{
  "encoder_arch": "densenet",
  "train_examples": 61250,
  "crop_scale_min": 1,
  "decoder_attention": false,
  "learning_rate": 0.028
}
Rows from block 14 of the encoder of a small segmentation model, named by matrix and row number. Each number is 500 + 50 x the weight over its row's rms, rounded and kept within 0 to 999. All counts start at 0. Numbers have three digits each. After the name is the row's rms in percent of the matrix's.
After each channel's rows are labels from the 100 images, of 14976, where the channel reaches its highest value: "peak on" is the class under the peak; "strongest on" is what is common among them. Only what is clearly more common there than usual is listed. The data: made-up road signs on poles. In brackets: how many of the 100, against the usual share in percent.
# conv1: bottleneck pointwise conv (encoder.blocks.16.conv1.weight, 160x240x1x1), inputs 80-159

conv1.5 108:449468563515464595519461548431482492618489545465468537481459486463549535428521538476472477527502521505548476528471451417570423426506577552531536572531497499512494506522435644503394457495493503588542423475548565425567542495504543559535556564
peak on: symbol (52 vs 1.8)
strongest on: struck through (42 vs 14.9)

conv1.75 104:481606401560507459582462459466526490501599509512554549573444426550526518475462483515392492445520418534500581500395495601483428435484516464431457439496479494555417498540570580535512466493570500433428394449560502456490415512501549458489460498
peak on: symbol (67 vs 1.8)
strongest on: struck through (33 vs 14.9)

conv1.90 097:499523427528618529419572546486508449510488453552504512545455548480504506446522589413498454537467549510528510559522524509559439516481439477462406493458588508552459574530424433525540477571525516472468444500518502485517378487501532526416546503
peak on: symbol (83 vs 1.8)
strongest on: drop (65 vs 3.5)

conv1.107 094:548518510540491499588503476436527535480630522482493503545513462513424431555533489528446443442550509414474455449426557568509494464481502518585511367513507590469543511530508493462474447575572527489532476553548584477464446502563416504513479506
peak on: face (77 vs 25.8)
strongest on: square sign (56 vs 20.4)

conv1.30 100:524500483508507504435469400471523500497447492563556434487485498486520482564592455457535550458390469523459603536418493451500464569572468546522478493622582448513495520528530490420497511466454499524424460554422452490547470467514501509403498442
peak on: face (64 vs 25.8); rim (28 vs 3.8)
strongest on: square sign (48 vs 20.4)

conv1.51 101:431562505548435444471502473543556559605502469482515538467512487464407449447527521565391430485580530431587573500533486482551494540619517490538419520466482478536491523472475435512470627505492490488457523494544471459551513531575527433407599540
peak on: face (67 vs 25.8)
strongest on: hexagon sign (43 vs 19.5); ring (27 vs 3.6)

conv1.141 106:475601474457578468544474523451479500501562516520463533494501496422534449398460471494507487427464447437495443538528518468511492535464520540486507500507511543443459522475494542526592384480419523562493438490370501568539461528468488497548508448
peak on: rim (37 vs 3.8)
strongest on: triangle sign (52 vs 20.1)

conv1.31 101:585465463488432523487528461520569446424505610542467459534555441477468484507557450433489490485427511532526514527429535546328460479549426472511533418506526425469481528489506476544434493561590445496437541510466534536494473465550585493452511467
peak on: symbol (64 vs 1.8)
strongest on: drop (36 vs 3.5); heart (27 vs 3.4)

conv1.32 092:432486542490445398551493451466462582447449503522513500498472375448460477469529478441516377439514519457495550524437526470497408549462514443524535508445545499461529485525474538561485541520514608548426506452547565516544557486523404547509536460
peak on: face (78 vs 25.8)
strongest on: square sign (44 vs 20.4)

conv1.54 098:452607582513511366455510564552477488474549419550465584470525458435474493546501529474420575512437507455487494499545552424559529481461451393532449518503504430576422502433433550456430413517567489513435544413426419614482456514447443533471602503
peak on: symbol (46 vs 1.8)
strongest on: struck through (63 vs 14.9); cross (28 vs 3.8)

conv1.142 099:515397550471489435531440575514554541459498488538517563575549504488412522516475456517513525510436466577462621487437565478515391489433508515556429470476471445416483486500381504458517563487432557500527500471459540494526470466559468394557509458
peak on: face (100 vs 25.8)
strongest on: circle sign (41 vs 19.7)

conv1.47 097:440463525484524460516455446486523514507482401550472603529454438505597506464574490407374444415487523570467535527508465534552360506535559516467380465475591458539544480462518441529535441477489485445431510522575541539561401553468450450515481535
peak on: symbol (40 vs 1.8)
strongest on: struck through (53 vs 14.9)

conv1.106 100:573450452480500555529517471537509586450487521548446409451506509483440517466536483437589472524580601450496404541437462484421493413512385497490428475435511508484462563487437526426450581514631501494566447522508413569614465477499520503534489570
peak on: face (57 vs 25.8); symbol (43 vs 1.8)
strongest on: ring (28 vs 3.6)

conv1.133 102:557399501554381490502494524561468446453517539524431419490335527574453464513514586504462466650504519497474525502484596467619491497570489448523559515453471475498529553532519478563447544446415501477577425479522515565579455519487549473557520500
peak on: symbol (92 vs 1.8)
strongest on: crescent (33 vs 3.6); ring (28 vs 3.6)

conv1.83 100:582510451440552524492469458459510483513463502450549540447517476454504454396508431536573499486542470447455509449470527507486402534487549447470527509528610459629526525509541523471457447517518493477421495467491452495449431511519534526490423398
peak on: symbol (57 vs 1.8)
strongest on: star (25 vs 3.6)

conv1.39 099:513473553436438509493515544547391484601489476501496509562568385464523490676538540540504496510516544519466453451460611427433485471577517484454491466537490349530605488499549499452440436466432436546516531485498559470449509489504494543513530457
peak on: rim (57 vs 3.8)
strongest on: triangle sign (56 vs 20.1)

conv1.112 099:489573384432489627488428540400537513490565472565520507520550489495482503490452462450450570520514416512515466447398493587468546518513409463470508642393529596605444523501387451523570465524502506483552474482443400505548510515482532446423450423
peak on: face (98 vs 25.8)
strongest on: A (33 vs 3.3)

conv1.22 099:407456403650500517432512527568551471400406499475573510490533424571473447389482440452431434421488623432522473520540482425534566495427491485571472499486575469450462523481543520570561439428534480450458415477540489470593454492505496483415479422
peak on: face (98 vs 25.8)
strongest on: circle sign (52 vs 19.7)

conv1.118 090:497487501478552535510643518538512509416540460488504552413552504513519506551497482586452499559470539581483535373475422478482462467512506395483517562472515482461525490502482524492454492521437408461481574484534472517422508535527501514437451552
peak on: rim (41 vs 3.8)
strongest on: struck through (64 vs 14.9); triangle sign (45 vs 20.1)

conv1.10 104:537504487540526532477465515545546539464469539585556593575468506490508544550423456532519439449481495588503584478480491411540391497475502431500508568550500657450496475462374449468535544460496459541539533503429463511508485474578460395451604493
peak on: symbol (49 vs 1.8)
strongest on: 20 (25 vs 3.8)

conv1.128 101:486473472561472556621488500516551457485485602572402485439497465484562515556554522573503520521486476484367563435494508415574519533500557474418478614502557443462456483527433564507452503425540564548498397473492427474548503507491531580560440561
peak on: face (98 vs 25.8)
strongest on: square sign (52 vs 20.4)

conv1.159 098:510499477566486450475469473478542517472498521521450519612550475483533488500561472373565458433452517391471526471585523584412537444502533448495450545519569505509489484452481515527517586494487402567458560511378369433446487483489408547470562473
peak on: face (100 vs 25.8)
strongest on: circle sign (42 vs 19.7)

conv1.21 104:495465512473547473560461514549558550449430579586496518504531541467545498463541637473500504446484504590466423495523469494604590425454439470534524494520480577458456475486499506486555458497517440439632421438493597484480475459532548425443588462
peak on: symbol (56 vs 1.8)
strongest on: heart (41 vs 3.4)

conv1.84 099:517397474452528619469536445515480522447458502479529525556350537424463494499529556448537412470491520422414542565454503514519512507491564459504470485538501531628463456502493600580394462432538455427499458507569501431485525557502447418567428471
peak on: rim (53 vs 3.8)
strongest on: circle sign (48 vs 19.7)

conv1.17 103:490483488569531517487495529576423545467520541531416533538493520537441466482487500504570578557484481498539580511628524490515538556567488597495558410517452559549418500511495570609441494459430483526445518522509504440533401490451498473427542464
peak on: face (100 vs 25.8)
strongest on: circle sign (42 vs 19.7)

conv1.125 106:488486445563510469580542422528527538512535416538501430534491507525501458465521372607470402542463503485554500469446400443466394586519462532604461389532349486485567430505441610548512492493525401454561436568499414489529559457472427547392454450
peak on: face (61 vs 25.8); rim (26 vs 3.8)
strongest on: 50 (31 vs 3.9)

conv1.149 096:456441484395572492514475540450495534469466489480440538491536514487493496454470491435534466454571569518503515506478519480520403529489488482521443567511519495513543517425483522557440458565528514475510523466478547460556532485510563517503560540
peak on: symbol (59 vs 1.8)
strongest on: ring (45 vs 3.6)

conv1.60 105:498557463430506495550527515556615483526589481534502429499503557612507435549424505505519457533585542562478508521467488569505546494534485573593483438513525510432468534445521539436436519494461577504442485460563444419553467504521517440595512449
peak on: rim (30 vs 3.8)
strongest on: triangle sign (83 vs 20.1); struck through (45 vs 14.9)

conv1.20 098:557484517480525499498559558525457444537463583528540460448480595569467515545562439538439486522548457535490499440451494392533549501530459485531541593433430491565460419491571515554539402502525506481514580532463520418526499462405548410547505479
peak on: symbol (80 vs 1.8)
strongest on: drop (68 vs 3.5)

conv1.110 102:563475510599527469451560466577429471424533348556451448465459449481399579576513436446524525538487483483454585445425458547490541457505434479532566511505438506517545512467542497524502550605551481460451568445430574451563459499480549568529434402
peak on: face (65 vs 25.8)
strongest on: struck through (44 vs 14.9)

conv1.73 102:528560530563647532599424491516568429503574499528449475589512559420575444557526509526532553470463505489566467455500500554420473483570453516461508501485491521489436575567377532557430408533498543560554482476443453495548429420467486474468491574
peak on: face (56 vs 25.8)
strongest on: pentagon sign (67 vs 20.3)

conv1.42 108:413564533543449584524463502502445499466537525552444499490348601434594560471484542462482508483440593496434526506535546599476521551497476407509579460521554469483492589523540537450441577403550480451520503477442518507529546515474486428524445529
peak on: rim (33 vs 3.8)
strongest on: square sign (67 vs 20.4)

conv1.137 093:602485526553548410542496439530486541509463501496486544430544595483563413518581475515488512534477523532455533443507564514409515479542500523538429483476529474514572586551561544566559520487598572470406498470533465588474463542437452491466514491
peak on: face (62 vs 25.8)
strongest on: square sign (53 vs 20.4)

conv1.103 093:495457512508495479514560360533552487430524384469565586483562603480445498521473400608572542513529500411478470520446454514487466563461454532515445532464479506487487481554532578439503482490510430627523490425572533531464448464591530499472489493
peak on: face (73 vs 25.8)
strongest on: struck through (34 vs 14.9)

conv1.69 098:514571579470521495495547503495487538512493520556425487500485476462387472546527553432467497476543415486508482491558481547519429525547486487540461465490564597474484500528492635551457440521568452510481399376513454509460479487485480512447550486
peak on: symbol (50 vs 1.8)
strongest on: R (25 vs 3.7)

conv1.96 095:603508536494554507549576451541461555444495529500573460492503478452573475553561467477542481398464460502492493447434473568511432542474415515530540525573528538488530488494628438522536547473520453388448481454482501409524453442529563523525513510
peak on: face (78 vs 25.8)
strongest on: circle sign (41 vs 19.7)

conv1.91 102:582548464501481556520423474472488532474493490556560520479605407544519548559452478554603486510471486388531470498555585526454560492470486496536469582460473422497444503446508489459528443489461533471479388554508490533452517521456555444540463482
peak on: symbol (31 vs 1.8); rim (25 vs 3.8)
strongest on: struck through (39 vs 14.9)

conv1.89 099:560531568538531466532534478500520536509530478558489560419450441460507443481485461502482557478505527536595503434482549470521447567440521477510536528492542397482456483536459477562476537446531426482549445501475525514650548531548505503535461472
peak on: face (88 vs 25.8)
strongest on: struck through (64 vs 14.9)

conv1.156 094:476473535459392488517601400499524539453536490483512500494503557474517602514488377517566493480462515502532439551476493462400490490585560521541495553508446463517608459490494533453456426486437535458502485501551524632538525497572462524489490481
peak on: face (83 vs 25.8)
strongest on: hexagon sign (42 vs 19.5)

conv1.147 105:447594436530509509520424464553496527551530523478473542514602510529528463516454509434436488539475409407428520538450571480472492571558416333477500505587577492524565538533448511440543555536387452445502527459390430493470451458494569502519465441
peak on: face (56 vs 25.8); symbol (42 vs 1.8)
strongest on: E (54 vs 3.7)

conv1.62 101:472512486579509509499444613503557506497470491519469512443595399510514524471434463571503473477490528517469517571414588524535580436481589536521528487556566427439521482480577519402520506466497555472458448492467454448453476507592603443477516382
peak on: rim (33 vs 3.8)
strongest on: hexagon sign (54 vs 19.5)

conv1.136 102:571581482479479528541578491576539444499552486498493588508483539544535445525442491481491495506505628499508499552427608588427558535475504511574522480423478491578410427537542526437528511481533425515516492512459523603415543502583454512541471535
peak on: symbol (44 vs 1.8)
strongest on: circle sign (40 vs 19.7)

conv1.105 097:506521450512590534589578520505431479452426501470481408494488505437483573485515491489434537487596436505560434447493551509594514519556440581580514509511466441442486491539461500545497474473522517567463507546565477509557405574431492489596452452
peak on: face (93 vs 25.8)
strongest on: square sign (42 vs 20.4)

conv1.77 100:519481435526568518482548559512478548502428507551529458524487526550457506595571468367478469535546582462376594416539532480432523483422460589536563593494509574446492382465464531505545468480438505478513500531420504533474523447514460519555601471
peak on: face (58 vs 25.8)
strongest on: circle sign (51 vs 19.7)

conv1.43 092:522506445497572540513429507457561510370497468479579526571480453425469480527500502531466479516462488483481541498491510507502535473498566523499569554608511467465457571488505557443517536441494577523481359523524460676553430472459453553488459488
peak on: face (55 vs 25.8); symbol (45 vs 1.8)
strongest on: ring (53 vs 3.6)

conv1.44 101:376492521546507533488515524519553475503517466423574494515525463416504544539497565521455473532492569506564465463493571597476416567492479560505448524585534477533421493432447544558531451534370547516480541454562507512530544515526480496491553474
peak on: symbol (29 vs 1.8); rim (25 vs 3.8)
strongest on: struck through (43 vs 14.9)

conv1.9 102:502523457437470541516506489515467528519466496456627553433481472479545572573505513549473513540529595537531465568531556519527426553522567496556459507512585511505497495434614505453400440526476425405537619575474431487493533524493576572483489587
peak on: rim (51 vs 3.8)
strongest on: triangle sign (59 vs 20.1)

conv1.46 096:451476466429470546488492515457543499494567541497481559462528464590477602452482540617525560505449574447637523472473477432582506473458521472346510518479428503534541568525424503480505446543495578519526501503471508516540542586508540483499491536
peak on: rim (27 vs 3.8)
strongest on: pentagon sign (76 vs 20.3); struck through (34 vs 14.9)